From a checkpoint of a small image classifier.
Model: 7.07M parameters, 24-pixel images, arch wide_resnet, norm batchnorm, activation gelu, depths [2, 2, 2], widths [160, 240, 352].
Training: adamw at rate 0.0048, 21900 steps, batches of 512, held-out accuracy 100%.
Data: trained on simulated stained blood smears, 57.5 epochs.
Rows from block 3 of a small image classifier, named by matrix and row number. Rows with one number belong to one channel. Each number is 128 + 32 x the weight over its row's rms, rounded and kept within 0 to 255. All counts start at 0. Numbers have three digits each.
After each channel's rows are labels from the 100 images, of 14848, where the channel reaches its highest value: "colour at peak" is the nearest of a few named colours to the mean colour under the peak. Only what is clearly more common there than usual is listed. The data: simulated stained blood smears. In brackets: how many of the 100.
# convs0: first 3x3 conv (model.blocks.3.convs.0.weight, 240x240x3x3, each kernel summed), inputs 0-79
# convs1: second 3x3 conv (model.blocks.3.convs.1.weight, 240x240x3x3, transposed, each kernel summed), outputs 0-79

convs0.91:160161151084159091100171158155131105090151097111093095154092098165094099093156093087148084152157089100149106082096182083095153091158136158094137093100148092164088092103082090094093097157094157108087092102095147099089089098154095095090090086
convs1.91:081184094137093135154187098096094211144075152182127150102127126099152111126103113135086158104093144139204117174131191098118092165104112095134125121164089126080143125183101156115142117088138097147156119154119076153135147136105132169144136152
colour at peak: grey (35)

convs0.108:108118109073101122173099075116073090176092166050128156104159110100167136133106150104085172099107142168095148154127092101142109159098111100176077154148114124098145134124110155098164138112140103132167128164113078157150145121110156199112129159
convs1.108:082138104155090132104129084076118113110194114103145178088130153093115139137096118151147118098085136122095154069145127127131075169093138103115139129153079125086126132146151110148113134076139102167109157097165190115145134147112107195163130122
colour at peak: purple (51); grey (40)

convs0.205:113098155107149085093118137128148096094122091175102101124083091089095074097150090094212078200140094098131112101103055094091130104160152181093167086093124081123097081117083102095095091126090151079102069090076134100083084083127093108170081106
convs1.205:162070139163151124090097159144116047100192094185121103165117130113095115127146117141159086142143109089110126103113061125124152083154197149101186112081140125150111127098157108137109116162114157115091147110121168094129113136158113058120115091
colour at peak: grey (28)

convs0.138:126131128106091146135132127120058132142094144065138128111142144132143154137106142126041133063117143136124056138134102108134135138059107062145065136143118143124131143105082147138134131132142105146138164148166087130124131126121135029127141134
convs1.138:112121122159135148087149125101163090101172109048163186144135158103115150143138142162128110110085125115074119047150136187151109150138142159112139124188118143113115139119176119168118144113149135203087187091187178103154129163133126170192116110
colour at peak: purple (32)

convs0.51:126151124107119114148172077132000140148114141051127111098140137129144118135124136116080157103133132120169085150124145119139122141125011119140056136117108114125141112141128151113141130112125112133145121171110102138144139116110132113123117142
convs1.51:078136092156093139103143071074119097111170110062157161108129160093110138152089125148110101087083132128109119072150154161135069157095098101119108134185070131061136137136149120147116141079146096206108162096163173113151137152103117159163135127
colour at peak: purple (65); grey (29)

convs0.67:104143108120099125151155063121034138141116142082149124096127127102139126122106125117070169095122126136155015118128116091120115136105062100139064130130110124108126141123102136104133128104133098126135124130124118136126133116061131127105141136
convs1.67:105103095142080147132152072093109032132119132058160132081142145095132152141073148128082131064102138146146075102156114170149092132074049087143081145125083155104141149099141124151132155092152082150133143119140120135145133144109135085179147137
colour at peak: grey (43)

convs0.45:163166131094146076115170130145054118096124107056112087148088109167105076108134085097081105107152088095180114107098178091090141097149075130093083090102139083157087091129096102099096105147088144122088081132077101113104100101118087127113091096
convs1.45:095186096145097126143197105095098214137095144146098145099117122109146092129102105134088143100094142134198132170125212079116095164108120089123122109166094122081139107179116155119142115102118097167147114149092095149141146135106120174166120154
colour at peak: white (51)

convs0.159:118144109137111125145148092127003114137114140072135136116125124115139122118106126121033145086127132133167016134131142101126118134112038096136055131134111125122127135121113133118132128112129106131133126119126103136123131122082132121121136133
convs1.159:100145090154091135122167078093094084122106130065120148084135125099133129128077128139081126072094142145161072107140176130140091153086048089125086128144081142091140126103148132139134132098136083163136126112139107138149136144100128091173128140
colour at peak: grey (45)

convs0.60:133123149073146079090143140138131097088135088123099090137079081122091072098148085086175084167146093088125104094087110087082138094150128166087145084104133078143085079090082093079085088134083148081089073094075141089085089079132088090108078096
convs1.60:177089158138160111086124163154147119101184095171113104167111126154099115119153117124152090152157104095110175093107091134120161083166176153107166112089158117163104111091144103132104116174104161123087142103124169091116103123157110062068103094
colour at peak: grey (25)

convs0.8:144137142099144079100165137139117089081153090122113081136085094139088075093141082083136092138144085082148121085090167095084145089152131151081136085085140080150088094138101089082086088135089143098077078099075138097083083085129086149113080093
convs1.8:075185091145089139162165095084098186147090157154135147091133131094154099135102105132091154100092157148193127175131168111129083174099110092131109131158083122076146131178116148118153114077136092147165108162077099159140156133095123170184135161
colour at peak: grey (45)

convs0.21:128128126119127137129143102132095110138129131081134123124144134129129155137136148104114131123128136132123000119143132138141128121130081128148094147105129141137136139097125121143136145127138129158130144126145113130131130133129145056121135125
convs1.21:109130126145122137123154087120158112134120129068153146109146148113134155144127155135118113108123137145127020061142142195154118142128059123137111147163115139114146142098172127171136151110140120179144156095153132138152140155100145086197137145
colour at peak: grey (37)

convs0.233:115137114105098130133140073122035122138109137054124136109132129120139123119099127119031130070109136137142063125129097100128117136067068058138038127138117123107125129131091139118134127110129088120140122130121121130122127123104133087124134133
convs1.233:106103106158083132090151089096135051099142102065137169066131129088102144132067134144126101083077118124092087067133101157140079135077096110113132128149095133099112125106166105152107133101134078186088153092167154095137122148118124151193115100
colour at peak: grey (47)

convs0.216:159162153090155093091166123156126100088151090119097094157086095159087094097157091087153084150162092094149117083092174082094155088157127157092134091095153086164088085092082088089089093148089157110086089099086145093084089089143091098094087092
convs1.216:082178101123104113155172102092094185140077148159137149096129121083146104132102109109099152118097136140191116178129161095121090169102109105129139115162085118085142123187101150105145118088128094141155081154068075157138145124114126157180147161
colour at peak: grey (43)

convs0.79:118122118105081145119129122122058130135100141058132120101138142116138147124103139125037117088115136142115059137137102101131125130075111091134046132133120140114131134090088132135137131132140106115135148137157091128117126128125139022120134133
convs1.79:121123122173134140077148125108159082090179102031158167143127134110102153133133136151164099139095108109071116050138126155140112133128142142113163120160124140125115134114182112161115137121141130187079175104190191096146116156132123166212124103
colour at peak: purple (51); grey (26)

convs0.86:129131127116128136132143099131102098137146131068130130125137133129129149131133145099124128126128135137125000101140130126140126123129090131144090142102128137134130134094119120133133140122136127155127141124135136130128126130131142069114133122
convs1.86:119137124136123130119162102122159108127103126083152147109143152117131150149123149135105114111124135137142004085144163185150115140122032124135127140156120141118143136094162127166133152117135120172133156096147118137151138155124141091193135141
colour at peak: purple (51); grey (35)

convs0.127:126138109114081146130129114120059126139074152063129135103143143128146151125103141127039128055115144134129050141136104103138122137061088059140053143142117143126126138095093148133147126124142098143138156145161086128120135127105140035122135133
convs1.127:119120124156134145089147121104146089100165113048165176144137165099113152149139136185132110120078127115076115046153140171148101140139137160111152130195114141106115143115183126159117141103149135202091190091189177098158131159132127177187123110
colour at peak: purple (43)

convs0.221:104129093125087116137127098114058135144068150091110168099132140111153117120076121165061168073100151124149089166123080107128101151076090065129090122168104118108125122112105157127141110121126079134149132171124065131141140130108124079129121141
convs1.221:126109133161135147099119140092123083111180121044166171153133155097124138147138133150113106090096134103065127061150129160143110152138158157115113133175118150113121146140163138157125142121149144211093158092162175108154144164130131185208129122
colour at peak: purple (67)